Weights of a small waveform VQ-VAE.
Training: adamw at rate 0.002, 7200 steps.
Data: trained on babble in 24 made-up languages, each with its own sounds, syllables and stress or tones, from a formant synthesiser, 39062 training examples, 23.6 epochs.
Rows from block 4 of the decoder of a small waveform VQ-VAE, named by matrix and row number. Each number is 128 + 32 x the weight over its row's rms, rounded and kept within 0 to 255. All counts start at 0. After the name is the row's rms in percent of the matrix's.
After each channel's rows are labels from the 100 clips, of 14976, where the channel reaches its highest value: "peak on" is the class under the peak; "responds to" is what is common among them. Only what is clearly more common there than usual is listed. The data: babble in 24 made-up languages, each with its own sounds, syllables and stress or tones, from a formant synthesiser. In brackets: how many of the 100, against the usual share in percent.
# conv: width-7 conv (decoder.decb.1.0.conv.weight, 256x256x7, standardized in use, each kernel summed), inputs 0-85

conv.220 090 [133 110 119 168 108 120 138  61 143 159 158 127  76 135 192 164 174 157 142 147 118 132 100 164  64 107 161  89 139 138 112 120 190 164 128 171 206 150 135 146  86  81 129  78 148 188 149 150 124  90 125 166 206 125 112  85  74  46 127 106 116 179 188 120 113 136 117 138 150 129 142 128  84 131 107 103 124 106 138 162 119  87  95  94 111  87]
peak on: /ç/ (26 vs 1.9)
responds to: mains hum (54 vs 12.5); /i/ (29 vs 12.4)

conv.214 093 [ 74 132 145 130 100 128  95 128 156 123 120  81  78 124 160 110 147 130 134 149 130  80 128 148 119  74 215 172 142 148 109 121 142 159 146 176 153 163 148 134  96 119 150 117 114 151 241 158 142 116 122 125 140 119 173 140 133  93 127  53  86 114 137 132  69 161 124  84  96 106 141 138 179 155  77  76 124  76 100 155 145 113 116 121 134 129]
peak on: silence (78 vs 34.3)
responds to: mains hum (60 vs 12.5)

conv.184 101 [ 88 140 123 128 121  79  81 183 138 118 112  78 102  88 112  97 123 129 152 141 124 113 145 120 136  96 190 164 145 130 142 157 132 113 170 101 131 200 127 141 108 130 138 140 150  74 249 122 156 121  91 122 112 134 190 173 156 136 171  98  86 114 106 122  45 167 160 114 121 132 109 116 210 117 118  99 163  82 117 146 146 118 118 126 166 182]
peak on: silence (84 vs 34.3)
responds to: mains hum (49 vs 12.5)

conv.172 058 [162 114 130 108 139 105 191 120  97 131 105 113 123  97 135 195 151 174 170 102 112  65  93 133 110  47 150 149 122 139 156 128 127 141 158 119 136 199 113 170 158  93 100  99 142 110 131 145 212 134 145 114 150 155 169 103  79  82 139  99  82 109 174  83  96 175 110 136 133 105 143  75 167 129  98 122 172  62 150 104 141 131 114 106 140 127]
peak on: /æ/ (30 vs 2.7)
responds to: mains hum (30 vs 12.5)

conv.198 055 [155  93 132  96 133 128 197  79 107 144 141 118  93 113 144 180 164 233 149 111 120  53  81 135  85  67 175 116 156 135 127 118 126 153 164 168 164 132 146 178 148  76 113  92 130 139 136 125 200 119 184 151 174 151 136  94  59  56 110 112 104 142 195 120 119 152  67 172 126  82 143 113  73 130  75  94 157  73 160 117 127 147  79 105 124  86]
peak on: /æ/ (25 vs 2.7)
responds to: mains hum (56 vs 12.5)

conv.215 133 [133 114 129 144 110  96  64 182 173 106 106  90  95  88 123  71 111 108 166 178 159 126 142 140 120 134 117 138 146 157 145 156 145 137 117 116 141 224 152 125 137 139 122 129  91 146 188 145 119 124 122 101  67 116 151 217 225 149  92  81 111  92  52 125 116 130 154  67 110 142 136 141 186 129 122 165 107 145  89 134 134 119 190 177 116 222]
peak on: silence (99 vs 34.3)
responds to: mains hum (37 vs 12.5)

conv.35 094 [133 182  98 155 126 134 183 108 108  69 141 116 148 124 133 176 172 115 138 156 147  65  69  94 166 118 150 177 122 110  90 128  93 128 105  93 118 170 119 164  99 101 144 135  90 165  90 172 135 158 184 169 156 141 158  90 129  89 124 132 122  96 178 126 168 183  92 100 151 136 179 104 176 164 153 126 116 102 112 146 113  95 141 117 156 151]
peak on: silence (89 vs 34.3)
responds to: reverberation (78 vs 34.5)

conv.55 152 [147 158 148 148 148 164  82 116 185 126 135 104 143 120 131 117 127  51 157 142  86 123 142 167 145 159 102 165 123 137  85  88 139 143 128 176 144 148 147  69  85 115 160 129  91 171 108 156  63 133 173 136 106 128 133 168 153 153  98 133 156 157  96 158 166 132 151  70 112 116 144 174 132 160 167 145  58 129  92 175 125 115 148 139 105 117]
peak on: silence (81 vs 34.3)
responds to: reverberation (62 vs 34.5); clipping (27 vs 8.1)

conv.79 106 [149  95 166 144 107 148 174  91 118 152 120 156 116 118 185 180 164 164 158 116 106 105 122 172  77  61 171 117 100 155 123 115 175 182 139 166 164 152 135 131 114  59 118  90 144 200 169 137 136 111 134 137 171 147 132 114  88  51  90  97 108 154 160 106 114 158 124 124 113 106 154 114  70 163  94 113 131  95 144 114 158 104  96 106 115  95]
peak on: /ç/ (26 vs 1.9)
responds to: mains hum (73 vs 12.5)

conv.136 077 [119 133 136 109 109 137 148 166  98  79 124 100 129  70 101 131 156 141 152 106 126 114 154 143 143  93 241 147 146 159 114 176 100 133 194 141  76 217 120 137 115  63 129 166 131  73 232 123 131 143  84 140 143 167 205 164 113  83 115 110 100 120 163 139  61 169 173 126  78  99 128 132 120 118  87 109 147  98 125 120 145 126 119  98 131 165]
peak on: /ç/ (40 vs 1.9)
responds to: /ç/ (52 vs 24); /i/ (34 vs 12.4)

conv.200 086 [ 97 112 137 166  98 118 130  56 152 161 129 124  91 148 188 136 167 144 125 156 146 119 115 173  68  84 211 102 129 163 115 117 177 159 102 170 178 117 137 127  98 100 157  73 141 189 206 151 117 101 110 141 184 101 137  89  73  40 120  87 105 166 186 116 104 137 134 117 130 109 133 143 112 139  81  76 115 107 123 153 136  77 106 100 105  70]
peak on: /ç/ (27 vs 1.9)
responds to: mains hum (59 vs 12.5)

conv.203 095 [ 98 114 134 164  95  97  95 104 152 142  97  97 101 127 163  91 152 134 133 185 157 115 119 160  78  92 172 133 132 154 125 158 164 146  99 132 177 177 135 176  99 131 143  93 137 154 255 158 127 109  76 144 154 109 162 148 129  62 116  66  93 130 144 100  63 132 157  98 121 134 122 138 169 123  94  91 152 111  98 141 138  87 144 100  96 125]
peak on: /æ/ (26 vs 2.7)
responds to: mains hum (32 vs 12.5)

conv.239 086 [104 134 149 183 117 108 113  85 134 168 109 103 125 130 158 134 146 113 135 163 108 148 125 168  61  68 147 125  91 160 122 125 183 141 125 150 184 151 120 147  94 107 151  51 175 152 221 173 113  96  65 135 157 109 152 100  75  54 128  93 117 154 170  99  66 138 182 109 137 116 120 134 176 132 103  92 134  78 123 141 148 105 116  80 108  77]
peak on: /æ/ (39 vs 2.7)
responds to: mains hum (32 vs 12.5)

conv.127 133 [124 148 130 116 124 147 183 110 130  98 137 132 111 120 136 177 180 139 139 107 106  51 124 139 133  72 229 143 148 120 105 105  99 143 164 180 104 136 135 126 113  64 136 163  96 186 175 151 106 151 189 158 149 155 148 103 130  81 118 116 110 113 200 155 160 193 105 103 111 103 188 124 101 149 106 123 114  52 100 154 115 105 116 113 144 123]
peak on: /tʃ/ (44 vs 2.3)
responds to: mains hum (50 vs 12.5)

conv.238 084 [ 98 111 119 163  99  83 110  82 146 133 122 105 102 148 177  91 160 137 127 174 154 129 115 146  73 104 196  80 135 148 120 184 167 134  98 126 188 146 152 168  96 114 155  91 145 161 254 149 111  96  71 155 203 118 145 107 111  35 125 103 116 143 188 119  62 154 153 110 149 138 133 141 147 103 106  94 148  95 131 160 114  59 144  72  94 112]
peak on: silence (73 vs 34.3)
responds to: white noise (75 vs 12.2)

conv.188 067 [150 113 125 128 117 101 138 154 111 102 136 103  75  71 153 171 145 166 175 128 113  87 118 122 135  75 169 154 165 148 144 125 148 128 183 152 135 237 101 148  91  94 100 122 151  72 199 150 196 114  83 141 134 161 196 159 110  73 134  92  77 132 138 103  57 176 144 126 120 140 140  83 173 120 104 124 141  87 109 112 147 155 116 114 136 164]
peak on: /æ/ (25 vs 2.7)
responds to: clipping (28 vs 8.1)

conv.253 080 [106 129 145 179  99 115 128  74 164 151 136 111  98 144 177 138 156 127 133 192 139  94  91 145 101  89 176 131 120 157 126 127 170 143 109 158 189 139 114 151  85 107 141 111 117 205 193 172 133  99 133 142 159 113 146  73 104  65 112  75  76 146 160 108 103 156 144 113 122 130 154 122 175 142  88  85 113  96  85 145 136  89 107 111 114  89]
peak on: /ç/ (25 vs 1.9)
responds to: mains hum (45 vs 12.5)

conv.17 073 [130 112 151 115 142 166 139 134 121 168 122 146 105  98 171 166 125 161 163  75  44 124 182 158  76  54 171 154  95 120 117 106 146 149 182 211 137 176 128  89  97  89 127 145 170 133 188 121 125 140  95 148 121 154 136 148 110 111 143 122 113 135 130 130 106 167  96 136  82 113 132 104  89 167  92 116 121  92  94 102 159 148  77 132 145 110]
peak on: /æ/ (25 vs 2.7)
responds to: clipping (30 vs 8.1)

conv.10 113 [178 131 129 132 131 205 196  95 106 137 138 171 173 118 149 211 140 112 146  82  84 142 125 138 114 138 112 141  91 113  92 106 123 155 136 149 117 136 109 101 118  90 110 133 129 179   6 135 117 149 155 149 159 165  86  98  93 115 118 161 137 149 150 128 189 123  73 152 122 111 142 128  56 148 156 167 115 149 146 129 120 123 104 121 126 114]
peak on: silence (79 vs 34.3)
responds to: rumble (40 vs 12.5)

conv.45 166 [152 153 146 138 155 174 106 114 163 125 145 129 149 129 127 151 126  54 146 120  59 127 143 163 138 162  92 180 119 126  89  62 119 142 157 171 128 136 132  55  90 118 153 129  93 160  54 140  82 139 182 133  98 132 141 136 127 158 118 154 156 161 107 150 171 128 129  81 122 108 132 150 114 162 162 148  68 132 103 174 123 138 130 137 139 106]
peak on: silence (69 vs 34.3)
responds to: mains hum (62 vs 12.5); reverberation (60 vs 34.5); clipping (31 vs 8.1)

conv.248 117 [ 95 168 107 149 118 100 147  86 150 108 109  70 113 151 114 107 188 107  93 159 138  77  91 142 133 102 182 165 132 130  81 154  72 121 127 133 135 115 153 182 112 107 162 107 110 183 213 194  90 149 151 180 166 118 149  89 104  66 126  98 123 138 240 135 114 151 101 118 153 106 146 150 173 130 100  68 166  38 137 180  96  72 135  47 107  89]
peak on: /æ/ (28 vs 2.7)
responds to: mains hum (31 vs 12.5)

conv.242 090 [ 82 134 137 167 115 104 108  83 166 149 132  85 104 150 169 120 167 131 132 178 132  92 116 173 105  70 211 122 132 156 110 138 165 137 115 157 165 123 147 128  67  99 175 103 145 161 255 164 117 104  96 132 166 117 158 103 106  61 138  75 118 149 174 126  80 150 167  91 118 137 133 162 170 131  95  74 121  75  93 151 134  88 125  92 102  85]
peak on: /tʃ/ (46 vs 2.3)
responds to: /tʃ/ (63 vs 27.7)

conv.166 078 [127  86 142 113  87 134 112 124 140 120 129 126  89 104 170  92 138 180 135 160 167 139 122 152 107 124 156  76 158 155 108 173 168 179 139 173 162 111 134 143 124 123 107 128 105 129 157 114 141 100 101 163 153 114 111 148 147  72  87  72  87 118 109 147 107 141 109 120 126  84 160 103  69 123 111 134 118 148 157 136 144  86 130 122 119 146]
peak on: /ɔ̃/ (26 vs 3.1)
responds to: quiet level (73 vs 28.8); muffled (low-pass) (35 vs 12); mains hum (32 vs 12.5)

conv.189 098 [110  96 124 136 103  70 117 121 141 145 123  97  76 113 165 120 157 169 159 150 144  88 122 158  88  70 211  94 160 157 146 161 175 137 142 133 163 163 135 149 112  96 130 111 149 127 255 134 158  99  80 146 156 135 168 145 130  59 137  61  85 149 147  95  68 170 155 144 118 146 132 123 138 125  76  94 152  88 104 131 152  93 115 115 116 133]
peak on: /ç/ (28 vs 1.9)
responds to: mains hum (33 vs 12.5)

conv.28 078 [151 100 114 155 135 120 134 117 123 171 142 168 137  99 174 174 139 164 177 112  86 145 150 178  80  61 161 106 104 133 114  82 185 171 146 164 164 183 111  90  97  75 130 114 177 158 181 116 114 108 106 145 140 144 134 158 104  88 136 133 134 171 137  85 140 130 129 152  96 141 106 133  69 177  99 143 120 140  85 107 168 114  86 142 126 125]
peak on: /ç/ (50 vs 1.9)
responds to: /ç/ (58 vs 24); /ɔɪ/ (34 vs 13.5); /i/ (30 vs 12.4)

conv.165 130 [109 111 129 116  95  94 128 173 132  82 103  81  87  93 135 102 147 171 155 127 128  73 142 139 131  69 214 150 148 153 118 152 106 147 157 154 116 196 150 159 128 105 133 131 127 130 255 155 135 129  99 131 112 137 182 198 165  61 108  70  93  90 140 128  74 169 133 112 102 113 150 126 144 140  84 119 156  72 113 126 132 129 129 104 113 184]
peak on: silence (78 vs 34.3)
responds to: white noise (29 vs 12.2)

conv.37 101 [104 128  94 124  92  75 147 156 112  81 104  75  99 114 115  99 153 188 128 136 175  64 104  95 137  84 174 160 157 118 138 179  96 140 104 103  99 179 126 187 142 136 105 134 113 109 250 152 184 147 121 129 137 128 183 155 160  76 123  59  85  58 156 100  94 162  99 117 121 156 149  85 180 130  99 132 181  93 132 115 117 104 153 105 120 193]
peak on: silence (77 vs 34.3)
responds to: white noise (67 vs 12.2)

conv.47 230 [149 163 141 147 151 164  88 119 179 123 150 122 141 122 124 123 118  46 150 140  91 130 138 161 150 174  96 156 128 128  96  73 134 138 137 167 133 151 137  49  88 127 159 140  86 159  70 143  67 139 190 140  95 125 121 155 162 177 118 154 158 156  91 167 187 120 142  79 121 118 143 160 130 152 173 157  42 143  95 180 121 123 143 153 131 132]
peak on: silence (91 vs 34.3)
responds to: reverberation (68 vs 34.5)

conv.13 076 [205 164 146 147 128 172 202 121 142  82 120 148 159  85 156 169 159 107 175 121 116  93 109 119 141 114 127 179  91 121  77 110 120 148 118 135 123 195 123 148 107  74 116 113 102 195  97 183 112 156 183 143 138 153 112 153 114  83  75 123 124 121 164 136 193 162  68  99 127 119 181 109 127 153 157 169 112 108 127 141 105 119 142 125 122 163]
peak on: /æ/ (26 vs 2.7)
responds to: clipping (37 vs 8.1)

conv.137 081 [129 100 121 123 116  77 141 113 128 137 133 111  75 113 166 153 166 183 168 130 134  74 109 146  85  51 219  88 174 147 147 137 178 123 149 146 171 163 139 148 112  70 130 112 149 118 245 133 164  91 121 141 152 146 163 131 114  46 131  67  94 160 159  91  82 184 147 154 123 148 142 128 119 121  74 105 149  89 110 118 152 106  97 121 125 123]
peak on: /ç/ (42 vs 1.9)
responds to: /ç/ (51 vs 24); /i/ (34 vs 12.4); /ɔɪ/ (34 vs 13.5); mains hum (30 vs 12.5)

conv.216 078 [114 124 135 166  94 113 157  81 143 155 126  96  90 127 183 148 168 164 137 153 123 125  95 149  62  82 192 105 124 155 116 153 172 156 135 163 193 124 131 171 100  94 129  76 169 170 201 161 142  96 125 159 198 124 133  82  80  27 108  91  88 150 198 121  93 157 119 139 142 100 144 106 129 139  86  86 143  63 136 153 135  80  72  70 118  78]
peak on: /æ/ (27 vs 2.7)
responds to: mains hum (48 vs 12.5); clipping (27 vs 8.1)

conv.119 095 [125 159 124 144 104 120 196 104 105 113 103 105 143 112 150 181 182 135 152 133 127  83 115 134 129  58 196 153 120 129 127 139 138 134 133 123 110 181 106 156  82  73 149 122 140 138 204 168 152 137 115 151 171 140 185 111 102  50 139 101  81 121 190 101  77 196 163 105 122 147 148 105 155 150 110  97 156  75  88 134 146  90 109 105 128 132]
peak on: /ʃ/ (39 vs 0.7)
responds to: /ʃ/ (50 vs 11.1)

conv.117 078 [119 146  74 178  82 103 149 144 125 116 152 113  87  86 160 163 158 179 160 169 105 142 149 119 110 109 198 114 160 130 134 145 163 134 165 125 146 168  78 128  73  94 114 160 146 123 167 152 123 111  89 178 156 156 130 114 127  79 143 112  75 144 161 138 122 162 158 137 136 153 148  76 144 135 116 144 113  96  96 154 123 109 100 123 149 154]
peak on: /ç/ (32 vs 1.9)
responds to: mains hum (75 vs 12.5); /i/ (32 vs 12.4)

conv.156 141 [110 164 129 145 114 173  99  98 172 133 138 101 116 141 133 133 132  80 121 162  81 122 139 159 130 160 126 168 130 132 113 104 136 134 150 192 135 113 100  74  84 139 150 145  90 143  77 148 101 136 157 166 116 115 142 110 133 150 145 127 110 150 123 173 160 130 128  99 114 103 148 121 142 142 142 125  50 123 106 186 131 120 105 124 143  96]
peak on: silence (72 vs 34.3)
responds to: mains hum (61 vs 12.5)